A small multi-label image tagger, trained from scratch: 97500 training examples, 133.9 epochs.
Rows from block 6 of a small multi-label image tagger, named by matrix and row number. Rows with one number belong to one neuron. Each number is 500 + 25 x the weight over its row's rms, rounded and kept within 0 to 999. All counts start at 0. Numbers have three digits each. After the name is the row's rms in percent of the matrix's.
After each neuron's rows are labels from the 100 images, of 14848, where the neuron reaches its highest value: "responds to" is what is common among them. Only what is clearly more common there than usual is listed. The data: made-up waving flags.
# fc1: MLP up (model.blocks.6.mlp.fc1.weight, 1024x512), inputs 309-411
# fc2: MLP down (model.blocks.6.mlp.fc2.weight, 512x1024, transposed), outputs 309-411

fc1.427 103:507487489457483460511467499442533473475557520492463519510461471499481502521528521515486500522502558487508498485513545465506484496523524494447527495552503482490488496528521446495492539536547497484482439482481474508507484525480482519534508521475532475515522489522518476463502467459472503492475491457500498521500
fc2.427 100:479485460529493502484510500510489533500498550517531474546488469470471456514534491521512476496501516550484466542517485506508482454448529539473475480502522525515520501483499548555493502535478494526500555445483526516527544532480474489512500505496500484487511449483492520468496504483515473548483487491495542535534
responds to: ring

fc1.394 106:554511492548476528495517496554496504560489456528488469489409476446508498496504485566509491474462500470481500496517471505489482525481510470507489487532499478533524481503501508512487534488482521559526421491517468503510508461495485474522486561490492491528496506467427450539488496524477489507523500469520506489504
fc2.394 114:456523487441499545511495498442514509492509484506518514484491504510454471494469490463531515518579487514507484535503508476527525526499513476521509493468527539516543534459514565496478487507499500497495551507471529536487515500482466497504484522491492514508503494514490513532465484504479500493507497541460488484501
responds to: white; three horizontal bands

fc1.165 105:510511515503475521502488517420520491504504565504511488482521485451523476507466479473488538518498519584467490508499511521502569458520467511508514482536530523472490528480450491505503517501502525467551483406524541499485469512489491479506528497508528538468501496470484479512489491463510507467508494500507479518471
fc2.165 114:464508488505491513512503496597462500505492472481497501500456448533493537486466512517469495492465524480508574499516551532511410500497488558486485540513515500523507487516531529497505497493502478471475434546489519525499488476502543515455471479488520509507481488491507531531507507503499490476470520506506522496514
responds to: pink; diagonal band

fc1.576 101:481519506552487485516493530469492523512482515500529512434558467531498544548466550497483531512513496467516486468527465487510502514513469518473532493449515522500458516505534491507516496522461496492520530441509473501527532511503534482452511503516447484460498538530470550503489512486524496480508497508551500506481
fc2.576 096:489507496524525500496464488482570549492470482508445483566479514494495553470547492499489457532468477512500525529518534479485522524477507508494506549516484504433527528509495437470483500488538491486493449459515508476476479513463499523471528495523501511521482461513503469490448519491485489526512482536500515507487
responds to: rhombus

fc1.402 110:502501457512484505456498506540542539506485500554498473533469517482520521526478504495540515484460515513475529514513456466519508518456521467504457476503519509485512480493538497529522513466493505517472536494446500534489500485484495501512488494507492506462524499473445437492500486508463558500508488488522508512509
fc2.402 106:547481502503501468530506518487494488471470511467518523538486483473532476510469498506488525552525539456502531518485518506476513557465522515494506507444477509460470539503534572478534551489529529498464488481523526515493534456495482524523468504473467492476498508513499498506475489487466470474493495530466471460512
responds to: emblem: no emblem; corner square; white

fc1.240 079:502506530531509519495483444492528501482473536524511532461490516453524491545515502501439489533471536497478499472486491534513505500521519541520516493487478511486484471496455502532535497550477481512485482516529487499529514505542483520498540500512503513480504534484483481512535475520519503501490524488525519512517
fc2.240 088:548550530471461520516522491497521486498502477483498526542448534480539475504573482485530492504491530498497484510507479571477541515550524509504498473466475472530512541468459473509470502528508499501539518541503492470475490531531482514542482501530460543522544537520575480483515475439505521488512536457480505510535
responds to: pink

fc1.39 133:489544519515504476487518474485488536508529473485459525495490525477454479499520522478483472534487509490505512514493534511509508508518538468481536520469497474523490509527508507499489519445490524539488537519520513499479540543484442514474524499493505503514515520528444448474521472488467528501484478463561496542515
fc2.39 110:545468471480503504515474502453502500499492462520511499527515499509498507495524479529447503511529488476510515500522468509515496480511493467480497488482468458507522467505521525501470493475516550495496488500508468514483513481536446498511449465518514555499528507489455518543477501492467504518517520502514502493510
responds to: pink; two vertical bands

fc1.350 110:513488513510513469497503479466504519465512481549504503536513510486478525482467482500496517496541454481493533489494478514504475493491496558510511532502544502528520511520453507473521510518525496485549512505492533514490465499561470459507544516484467519493519484476540487468463531502509546504458514481536538489492
fc2.350 102:479520518491526531542514505517512485486519490497498514491512543526481526456503494493467500516507540564538488523473492491512531500507505518520490500494519531488506500472535488526473492476470524532534492478568504497491491485475469496473512492511514446510465431470475540485525521548515469508505493490488544478545
responds to: emblem: no emblem; green

fc1.33 120:455515455502509473472496469453518499499482511525569530500558542482476494525499493548510493515447490487492491532486512489560474529472507498500548524498461459450540497515500485506541507513513540493485484468443494485455509507452490538542493534505468479528504505534480456484484500553527495495501452517502491550476
fc2.33 107:520478538532507503477500499540534505503486483496493455492478483519532534491497534504478492492536511457535469492494496467478534552483501468476492453494498518522512512476483490535526502500480473470466486487453533465507456485475475473515533475504491526491493499506468511496477534532477493523458500502563503502507
responds to: purple; white

fc1.626 112:469450472521451489534483483507511535465493514437496497522500494463492525520531485542491504496474488486514524519487506519503457491492536478527492524524484503530517515462519487504465469536518523455469494546511436521484477483493535488479516518501461509452499452453466525534458491489568502518508513472507528525499
fc2.626 095:507475504534472508505464478457482503496506508467491515480470527502501476505536493497473545526482546505498555546520457484502481494509567466510490502474509516471513467503501517478511508509552500533450484531452514519517462481487506514493537485557501510533500464549536497501515506551472498468524499482509488522485
responds to: rhombus; ring

fc1.760 099:509503518465494507436507543498516451498490502507486516475489497523513511473483458502495520499559441504503509502512524478496464454527521480504482497495492480499521492483489485526499480489517510519455495515503517464521458506498526522488500517497519541455483466510473531526519550503502472485503525482530487491459
fc2.760 100:537497512516494541445475525501494501504524514501519497491475535514527496526487522502490499485495509485473523517523503515518505502478493513511455440493516512519536451528505569520487513449498492461454511456491511490451474530514488498518534497477512497479479552501511450491480482485465491527497501495546505540466
responds to: pink; saltire

fc1.452 100:500497508531529504541526490478475513500503564515501513522452509477473500515494493524503523534519517516522498495544469508477442465507540458486475477510531480516508493468520546498476525519486545513474486515497506533534512493481484515508467534473486546436504462519510535452508481460442493468523520497497503480473
fc2.452 099:481507504460503470491534533485508532487486467491485497489522485518467493478504472571491487554498482513479525490478474538503512520515486480489479537481470504462533492508510511507471521474471499517516478459489534470495550529535472500500468455541511490487523503500492466454472535468541533523435506445399503475491
responds to: ring; gear

fc1.502 099:524515523495489479514515484531524465500511413509480483488488513496503470473475492484496475462457528480500510480495492463548515476504505502471493496489448475537472524501480489511486510519469514482479466495538451464544498521460512495532508482464514508520497517498527496496509516514495517543468483536482498509499
fc2.502 113:515537496507493547498513517469517495451496506468519481485470495478494525525496492501494470517460551538451500467533475459542489519498462474520514493483482527496522493570501493510494551464475480476465510489522495509475518459489502489506537536504471542495507522541464462527493519477508486519475504492521502497503
responds to: yellow

fc1.659 093:495477469478508534482513518463466468478498511501460472519544508520538467475530514455446512493511479521497527516517504530509492542510478505502511476480462501523480529500490519499519517522502457471490546549489496481506465466506526483515492506522500512468478494489497412489469488525485512515538522528508509541460
fc2.659 096:512444488507545460514510496525509490503481478479543521526517536439524544512486472552522490484492511479492527511522461499482483499517504485533503523480496474479483486489479480545472521483504494477494526477539480474554536529455477498472492549503465471497540502548546525520502507510495487505482521472497525543481
responds to: green; circle; emblem: gear

fc1.66 123:488491507457510536473514540487483464464539568555529494490536482533496481505472505510505507515509490509492515494465483494522470517482505532472518539486481484554528484504513528485522537429470498501512482441475478465475479534488492531505508491513504465509446463482516471504457529543490483470518479565510534495520
fc2.66 096:492549478464497478541521541500487553529488492505483509508482494498509502496498464573445503532441517512526484478511503477498518518459469519494523493550503512478452543519465537496502541483509481553525463512476519514515455505495456509520488490534475490507513559472478490506516515501481473517498488500513507502551
responds to: ring; orange; red

fc1.683 095:529502477527469486506510494505507501482515528522502503538517490521524467489455471585491509466524494490483506497505427534526505505514471525490493502530486468488513497482498521512482501502455518504539511481497485505510536500494455504434507515524476493481508445491492507527509523513507499506487522517449531468500
fc2.683 089:491498519529531502521496527504518511504480494496484513523468501497477488502554494536522509523523494507515537543465495490533484539513509489472487513487505486487502473513497535500493515495517522500459488464502520541507503533502527503492489536502527446497492493493509496469473495534492531523494498458537508480478
responds to: ring; rhombus

fc1.79 107:502525474490501488529491502513515489518506564522519510485481443508524516506510522493448489455525512459481526530508480448524430481479526512501500503498524503498476503495516469502496485528477531491448511504501488491498498520486503517499525525490530508506518495531493491516535478498517520464520521501514524477530
fc2.79 095:515469493543485491458500453483492502494501485507513483499502475481532448486529461540474496470524559485503512508499510495522458503506554483510491499531503510535561491477510504534460488500489462499534494502539495528479486496465546546528511512470496495482498464507506491518451418513477515496487498540530495499486
responds to: green; corner square

fc1.535 103:483494490511549504498531535550494537500533498489483504499515492478489491497481488511479527464496555536489512532505495493476503499493494477475499492494474522453516527535488559526487479474523485488483513435544484497531503507476529496493519470508533517536489510469563461485508536492516514496526483498442472494511
fc2.535 125:489483507495522487516487491576536489528491458482511496485484505534516516495512507518493495475492459513512503454502486473480507503515473511465486521440504506503505511502503497489511467495500497483485558576478489515481459459472486485509542504507488500474493482499485531459473463485526485502438496524531581525485
responds to: orange

fc1.278 090:488456495465498487486520524503487507510471506543510492526540481484482478512527493503461492498483476519528501508484543529551478454471533509510485526479459529509497508511507527509501490501503476530530523559525452442467477514508472489483528459489516493500544525494477546514518503493469473488491546544518466494469
fc2.278 093:501494485484515487457495522464489522523448529541464487468520497527476508504463534534555525499506496466509502479501508517490513487486450492436543464492502501495417490510499520501505458482550496508523502485479530462491491528499527483505501553506541574530540459490515477505510536498521504483468482503504508543505
responds to: yellow; triangle at the hoist

fc1.67 096:492506502499512475493531478477512488496552529502519496547481564486539496505524497494471520509480484511507519537503473515510527499468462515514515489543483512436442548478474481489480489447505515513526458528517506517499502484503504469529521493548510509505508489507484483471540518540479479510544523494496456502487
fc2.67 096:515478498521473484483480487517442514537497494497485471471476489557488476453496480480542524476519507518501474543446495506472473525471532450474467525519476449482514482506545491493532505482483518485457493500479499508519467464495541456498444493466470459521536512506561503485467489458486523463494536516524520491486
responds to: ring; gear

fc1.250 120:479482506496502525518468510491471522457498497554491508476492459481534513510523506493509502529453573533500489497514491476480478478540529470505460484500452462516492470521428515536512469465482501537527518501476534462539505473502501472532478493518510515507479464519507512510520505476522475508517465548519458496524
fc2.250 096:486488537494507472523504499483504501485501529523507481485501532477464528544489496515481464489507461455503494492497477520482490531500500469492511493507486463502494539481497480496451482554501552501500436498482488458463537496544528523485522544498499510480497526455530510467522497471513497509481478497496521508539
responds to: yellow; rhombus

fc1.340 104:507504490522499514523480519493476487503509504472479459474530544472489510493486506521501498510537503457504511496474500466471513482491557530454474462511488506514480483498513497501541492487475526497483525482450467542510525529511450475470461528508482499525491487456529468505500456503506542512498535552499504502537
fc2.340 103:511515490507470485487492468566504483474504525468509513482532509498557481506488473467469481492540514476476504482456490521518533517486505497503494518499497458505514540497529497506521522519546475466504498480480478444487445524531533491500435485490528482455502512528543496544483522488452486510499514488511536501489
responds to: green

fc1.265 090:497491516500504503530559496552507472498524481436510522477494480529497472533508549534524505523524562504470480493481448495492515484484493500489484517551503470494505483499517525510560522566495441456481530485470514503491486481511500534512484497502478512487512487497461562513466465489505491508534544586505516535484
fc2.265 090:514456445519534478515508471508494476476532493511506517500483542490529497517522527450526537482506493519488470517523485482532442516488520516500534528541529528486477509507504483532513487488503515484479461490532507466513504459535482501511508495496485474493470492533516491529478545468486517477508528512518452515491
responds to: three vertical bands; orange; red

fc1.75 088:509462448492514498489501483463473540494514549516440490477456494492502512520505511503507472465484497466478516566532508474492539542552473509493505464494481497511486538495509511548486539505524559501509508495483524547487498504466523504452484474515536488455463485452480521520497553519487535482498519472544534485498
fc2.75 090:481505489506502507521514475479489553524459531490524531512499538490434498503523551526493481500546451519480522545482514517497479520485474481547476519456518500506504465506517484513469499503513528520453583501500493489502536479495535488507513503532524485500498510490488464499474493494524548486465518517504538500479
responds to: green

fc1.22 097:531500487481462485446501473474495495497516458461507456486450468520498449480482487537506464488475553489504515510531527502513584510516533465488494528471519531511467486529503496547537546455526482502506497499491500528522521490477525510463518461516514485502483467497482475521473478515540494462462516497526460533513
fc2.22 096:456483518460483528498498497525498498519467477473552467491507522509520495486477470515558487461495461515491522538512510529510505491510475520464510479485502491501551486508464573543450507489462457549535494488484516491451516492506528493502511490520512520491474526484528514484503474484537502509541507482494505503523
responds to: flower; circle

fc1.166 104:465493487542530499489505508533500496458496507504498474472465516520510486503511516514525479525493476523523472482459529462473488514522495527494457523526509544452462514527475534516530519495528524481479480458537463521534499507509490512524505529488477495541468499493492517501529513516543518465505504543522526487503
fc2.166 092:500539516502500502463546482477488492490488515511476530469507532466503508511484540494522527464506498483497528487486530520497480547430466462538474491471536520514466526501490543493456499529488488479478509485439484504487538519483463492495464477517551508516494507489480493469467526540463494502479490460484542514522
responds to: yellow

fc1.555 104:457500448508461515462495491485467517483504521463458526532481485502464550506494525466485489458485507502484546477506504507467516509498487531471445497466465513463522520446534500518538509497525555482483517529472461491484533510492501536497468528500450523517493517477505511495480522501513479467504510498481499546454
fc2.555 085:481451521524477497514490452481480521511461485496441513500499561499489486541504492519524518517508487469531525490490498501479532470507529504531485492419470507497500533536469513537489452522489523542483476492519489525547539476480491519490542518475478575480469521516509470534476521478500486494463496502505484522494
responds to: flower; rhombus

fc1.434 125:524497439481525513500498513500449480486531480492535502481500491492479479486499496506487496548473496521497535508520497565523500476605547536474518487500502515510490509490547459507525485519471507507520474523498517457526510450526489517550533507512490497473492461512555527501533505472541519503543495522514483496509
fc2.434 105:510526491485496496510478447487496488506538507529491506506526455510482538458486487501442501505525493476508493487509510522517471477512492492491569450477499522492499541534492497496518480463490510498471523448468520505517528530479481491518494566485456516497523510496511466478449470539528522495569508479464494508522
responds to: offset cross; emblem: no emblem

fc1.480 097:511536482479541485478521531508474487502501525506493521513468495437518496463466501514452510520522476513481531502497460501495579503495460469508472519489503444515519486484497506547526520550515482481486514480503529530493448485536519512479485474507537491502490515453495480528490490548497491562552484474525482514487
fc2.480 096:485494489491499506523509488546503510519515422518507492528497479521470485521502515499495502544542530474507506479478529498482467521497493509484502519435479509476484525481474507475474468438503488491542509526488508552537514541525526476506532489491449536467452510512506543490473480527527494452508514499475494476493
responds to: white; pink

fc1.266 107:509512546538505519505497519511484514499539511499501469515501515515472466466512485527450504533497500545511484502443537508509501487514491472510510515479503508489506505491546530489534492465513518493471517526502510479516500544495498534514516521459493541505502521492495520529471512471486449474529474484490514483509
fc2.266 120:522533502463537483508484482468478510514481509562539496517508479500497472492506491506499472457485471500519487506514523482487497490530499511503463493451541527454496517495536496470508513451544521468480466501438495520467477494532512512473453484514536499489510482494525483453500499463488518487521502502564509468484
responds to: offset cross; border

fc1.259 098:525531506518477554469474533500518471515471538471523515489529494508485495500518492507458517465449556528496473496506521463538487523505536484472500496541492467505487526461475521557487529502495467513510515479485514463511462496527482516499526485483516506460492496492522477483490502530526541468496467506487504506458
fc2.259 099:526507536447507483491499529523527508543478458526561488489520560539471540516482448522533483502511494535517521515491436549495519510487467560510481495459472552521485506477535518505506549465542495479545513519534470479542519490490512528468530476493514563475527490548531460486547504500513490507495492474494516501501
responds to: three vertical bands; border

fc1.552 094:485519480536492470465534521505465489504516513493520505533483464441472497478521507471487522500497486513524465504492522537508537513525537445498517512472528504537477514478441551513481545539482553503539481551475535521532503536491506506521550492483513509490551506468484498510515485491494515513489486479517460473504
fc2.552 091:500491516478516482479503496500547504525455446479524520471509481509503510486450507502518460522508484530487519500490507480458465500508429496500502517482487515503533450529523491512533495494494523493465513512487485479493510486500518458487512549519467520473536522514521456512505445557520499482491531507492519480489
responds to: purple; diagonal band; layout: three horizontal bands

fc1.570 102:495545521444533483532496537564526505521516502492525503520504545518477477460532489506516504480489494501497511539517493489509501487485458494550511536522532496522461515539492494504553506495524486516499510506473504518523483534490485517547547480543508523543513468535531479483478490525511506472509511473487504490463
fc2.570 104:471508525539497485508502515460523495463390487470481511470515488485549480543485514534500496532473535530498508473475470524489521514480531473476495530515522526547490439462473518491474459472507481538502499473505510478529498522497503447501454503508512470487503459486532515468534488510471463474511513512470451485524
responds to: ring; rhombus

fc1.521 130:492491520536480443520466511525482474491497467536437466465475488511513461532468524517469521533464543465507528527494485504510492481489494533525492500501476431493520469458518485493456506520498491531493458467499507539506499489476503529541487539503553482489494467446515490501514507453488491457523457527525516505454
fc2.521 118:549527499484516523465491526557494547503523477485498511513563509447492479496476459472510510481509486519502469497512493471526547498480479462455487489508520536487550511489513535475494531465524486425528507490515510497537553525507485459507443507486490483497479485491499498477494475478526495514501515502484515511499
responds to: orange; three horizontal bands

fc1.617 107:494537467572533478543505496456510474527555465541518479542509518461501490504491528486493511517521532556480471496507486487498457493482496517506523458513491484555457509482462508480493485481435526470467452482501492511500480520478509525505522492493484482521506496490460531543496519488474513539532496477514481522503
fc2.617 117:469546502492505489474494515522469504484486483523486519512461504561521510515524490498447507475510495507528537498481489493514481550520482501497487504489516490483491485501580509529483534489559463541526531467506501466561490491505527508477476525484505519534497496506487470451523505483484482528466495483499514474513
responds to: purple; blue

fc1.603 076:522483499472490469490525518481472485531468577499506493473536496489507491497503520529457521508521485505506519522494520507540479544476519528481518519479521494503474466489492530537531514557498475488487527506468485485496457470537493517493514491472480506513478517511494504465496489517489500534492547447475532482517
fc2.603 089:531522494481495529506510523494534494480568421488507482525491526479458540483533485459481436530483531535491499469483479502469501479495494500565461544491496464488519479474498555512538502474501468487512489518506514499517492497459504501517479503475534466465500468500536467545499513512539502505469487501466493496525
responds to: white; plain field

fc1.30 109:466446542462461487459483498500465521520529439508505492489452483485515478477539514545545517515499524500474495525498486450507454459507500526491502492511518502488541500507519506494499514498481498502506521538537454508528489494532475483492488511474506466500533437513504499480517499504495501488439573504478490509541
fc2.30 100:461535492489464529525500507484534502506506519530489483514480522484528508484478511511505510503478492526504489508476495477533501561548483520499480511513517494515490506500506480513493497544477504449506471489507505504472477492493557527483519473571553525512527547492499505525483486511513527537521495543485445473488
responds to: emblem: no emblem; red; orange

fc1.716 084:508538482544503469509464512530527513518481539470474468499527505453518480507522490542502500485514466485516500532524485498498506492493526529529504483497470517505532509500458520496500457493535525548543553526491468486495527537482513482470548496496464525485491479503461455503509501532505483492514499464489469506510
fc2.716 095:509501491478509507427512497465526527506500555500472506478537472547462487528481506518484499484508529473491501474497495470465525523526503476474517520470517517526481501481462497451506483540503504514501551473513514539519459496511507496491417473509521429541475463479507508532481547466489494500501500495536462512480
responds to: rhombus

fc1.714 113:532528497544525503463494546518489548499480516499534524538538467518516489518519499485467520476507469501516483489504497527487489507532490476518500470489430489515511556482548515477500473499500511480504501519502463510488515506488510485499486511498541487490494519495491506499529485520517549474473542536518462510459
fc2.714 104:479494523512537484502513491519523530501478497518487512512543490498535456498479490474513493427489499541479534497537543478479513466519480482515486484520528537531459509471523509505493511508512506486542515543495471475526521499511480495490495481487472558482543488520449479471467526480449504487525490493498491493517
responds to: pink; crescent

fc1.345 062:523479514441536511492468514552461473490471449486502481537470504502483490520450500480538475480477506465475505483463535512523481507492469462504535522519519469527464521507508469468483515483470487498505510457456497482517521497485494512519525498485547479485484489486511500515459458473485531484512485522484484530493
fc2.345 074:501527481485498489482504464505536504475514514533538531524527484494476460497462481515483502528513497532496492559508524536499486451518538563493527443518498483494524487500472574498497530528476482486488466498431509470520520478476495544464440520490483506509495433498485465481495523499486497504519522509515533485499
responds to: yellow; blue

fc1.531 100:519484483475491510481499464555566533500507493507532488491494486480530496505500500543526484472542493540469529489521476492486507524529501509485499484502495509506516512501520538481524518502452540476509503489492512479532508503548507506496494502484479465493567460521496553484522502491478506505530499490533490494466
fc2.531 093:542475489496489485486512534511490513540501520516491488480526523488487520540508457501536522540488455473447520555496459480509455469496480504506511487519467459532500474500489544494519471424488513507500544494515492511510461485482537479499502476480515513487531495494485484502501514536502524504514471514541501495518
responds to: pink; border

fc1.286 093:519543519514531526505504541510500494490455497510569531471502560488509510506538469490455476514495522539526498481495492534536486487509540499477507467502500518484459524503498490458483481495514484508477479479502517506514557465499526477471495501491494502505506516528474444503462526455477529486519475423508510499559
fc2.286 090:494515495507495476481508448495521490515490517463505510562503495478534495507550542522483505505475493492533496478516499523520490467507499553549507482500466498539508523494465506526490470481478519455466508447497452516555493518518514474507496490489520482493488494492523495515468525532509508492490525488480475490495
responds to: purple; red; border

fc1.524 097:463506462518498541475496509460497524439519495511463494502496527499507515518490481490506501492459469470499547530482481489509535486474496566526506515495499507461494529499520467507485494532509536474493464478506572518511479485511511515524538547511460458518524529470501499527509516518484499521511477520517501473513
fc2.524 099:503501483491510509509486519517505483496524481519520536518521482509506460465503491483509502493522489511503489488516490529496497507491496525446537521548483525472497487536493497512501464527539504534496499509491514499467507450473502500470508497513508522534525448513517497496506478488489519499470500530519512502485
responds to: rhombus; upright cross

fc1.290 104:508485520525514506471506489481494501464509513470570480460500538504484457510483531527471477485506453515512537447496524507516481477458495501533506506469520500526542474515511517507495497452519492493505499460484488511488467496488494521477519503500498489542515497517473475526492509529540536495489507536473493491524
fc2.290 098:505506490472507477488501506518491455488514513487477499525502541484526493477500498492498510486491488522482499519508478490503486511480510528485503505476491530537513504527484481505484462528476505494502501485500506510555517502475521480506497543460520455513494452475472495480496494514519536503498493494507515542471
responds to: white

fc1.500 098:524518505504483502501482509488514535517474500472539510472492488471493510472451500490465542497496507455473497549494528481529517495543463535503524549484477494500494520482496528543515474455466535498541551500533498493513489509467510575459501501524528435539445520451553526504519490483509519515495478542505501509504
fc2.500 089:540500502494489510512504511553502507496489459513547521503520488457546466503508499506558471528497490488496505498509477494504460478520487501495513491474515545523466531488471521520456477503497487554464519460440498499521542480502520536510510491526460519527534490522522452513461471484478482501480526468509469461526
responds to: white; yellow; rhombus

fc1.295 087:512472478565478496534458528508508515460471554510528493523535499524512486532548556508514492495514494506467518550503519546514491551506500518468490501495479515475490472475478450467525502491512516524486445483536505535490527550460497490491498501519461513488432447534502472480521489503497504488507453500456526477521
fc2.295 089:481514496532481500469477447466500500540528492521472489445494454504526478512467483534456505519465456518505475461519509493518525488498530506501481504475470533532500524548515497529488478548476557533495527475496477514476494498499477542465474472531528527522509542527550484499461485478533470475509516510515520485510
responds to: yellow; three vertical bands; layout: upright cross

fc1.608 101:498469512549498523503527487520527516500511494514488478516442497504473509531532536535493527483464508514475510527503474521518522464512487508504501524502504480474489528497510506471499527547490542559468501474481502520477483482474514461489504496529514434509541513545514488508501474495482500495515536522457464529536
fc2.608 133:487445489494502504510483541524516448512454486485523475518508472532472437490482495498506525515518417464494544481525461494492555530535503485506491504494494525491518525475460435465489490493511481453529485503493490510491500480495543514511458510475465508488504482494451517505503511495490520487478480493492499497506
responds to: teal; circle

fc1.444 103:475507500543496533510546516472448501530539523485527527505550486492479576463503540515531490484476483524528536511506506518515477507476490457554479507502484483495437515473484487516521494528504507531514494494521466486523496491510506500465486531475488534529488499548530499502507489526504475488479507531477520521469
fc2.444 103:515475521480508500498476496485487495535481454468546490541495523550476464516479500470495494476479449476498490508472483448513503529481538480518485528502475481524524514500518471520471512497525480515485493561480482538503489533509464515496528512494501508513495482493488466537497483508479528487484470533519546481520
responds to: flower; offset cross

fc1.158 087:496486505484520512489509494455491488468449519478434515485538513506555503498466530499462528499478496510482547530503481494433514513519536490510531468472487560523548543480511549539520510491542521495493495499460523482503515460555482485491500465499492467464519548431527517537504494526532502528472527525505458539520
fc2.158 093:495497496508493520457507523514460509510516577538520525506464530474496477499514488509460537530480540497511539529523488505490527532527504449526487515511490507480512561488541516512550449484501518497532508477528505485509507504515514532496500502532516529491501483483467486507487509481506478507511496464495481490449
responds to: rhombus

fc1.767 090:492511490516452515461469509520440483493491538499502532493480469448476537529528484498501536486465524475449505480497462478483547497501527506497479496491488479491469490490492486477451515517508500536535538504497510476528463489506484512477482513517492493466536472536493505532465506522508508459496537458509467499505
fc2.767 096:484441518462510503485496520484537475464473502504511478500491489477530490501474497529468532489510499558511479533504466523541467556528493529488505521517526535487522509497476522474524515500501441477451510515480485493532538501507489487519495458496488474487481493524515548516495515485499507512493491457515477499500
responds to: orange; yellow; two vertical bands

fc1.393 102:533471524491488485484504522499493586496492558464479495515487490487488448509477492554546510507501448469514490521478504506515489470499516510464499511487497547510546505507496511485485490545504485504438499499468521509487487516493504514520515510509547492466485514540506527509479530477462503536504480468511518517531
fc2.393 111:494471496485512503534498482491478501457503510476509508519495490518542528493511502509524465447501490563493471495503499507485487519514495508509503538478456500483513527481532509452503518496526482532464492539517478515490490487502488520480506493480483506479489516552534479526537550473493503503544506510472534503477
responds to: yellow; ring; emblem: crescent

fc1.743 110:511484541463473530459505493470491435479469450515505494508510517562481512505516469495513470501502510549486473544489520495481554519520497506521524549523508496534489565496499516448517533470479484497523463492498521450467476518509507509516460497542503466493469544493503486494512477590497525545523505493490538487466
fc2.743 103:472559521569479555529496499464509507468499509468502509498510491549539518482524449523540504489499505471506518502496520489478523470524528491490485481545463507474477496501493477492536477468490527494507550484450497519498466465473515513484515499501498509471485486514537502484459506491468496481508518504512491450497
responds to: ring; green; emblem: rhombus

fc1.437 105:489505517547524516509524443529518462476549455501508519473516536488518507478444511512511506444504516516487500516490428534498492496514488501476463513491492492513447508456514493534468539469478531473526467518512521528462480502487543531513524504541494521526494490528514517548512489474455511535514507556476502478543
fc2.437 118:519438521516514531486501529460472535563506554487483523508483479478480501491489503515469492507479532494490526474505488500499509516495537505524503502486522494459561514480500534539492451566492485496488467500521462518545523524487536519521521481488515477479535449485481473494517496447547477473515488467452556491537
responds to: orange; star

fc1.585 070:477486523478472547465511480553500490483499554492467478475502490539518500520486508507539510505500500505515486471478481510481458487532503544508530476491486474523538528479524507513497519482519493518514486460491493500503473499509514498492523506498486552496477451506529456487489541458456527495546492497497488504481
fc2.585 073:513530491495523462504505539520518502474533496542514497490523499506481480513477526542496507468487494483518526468484529491522520483510483467552486508526519526429477508486463448513463498498500514488509474514501551531493503511495480500534544488510531471533467489472494506467498457483543496499470516461497516494495
responds to: orange; yellow; white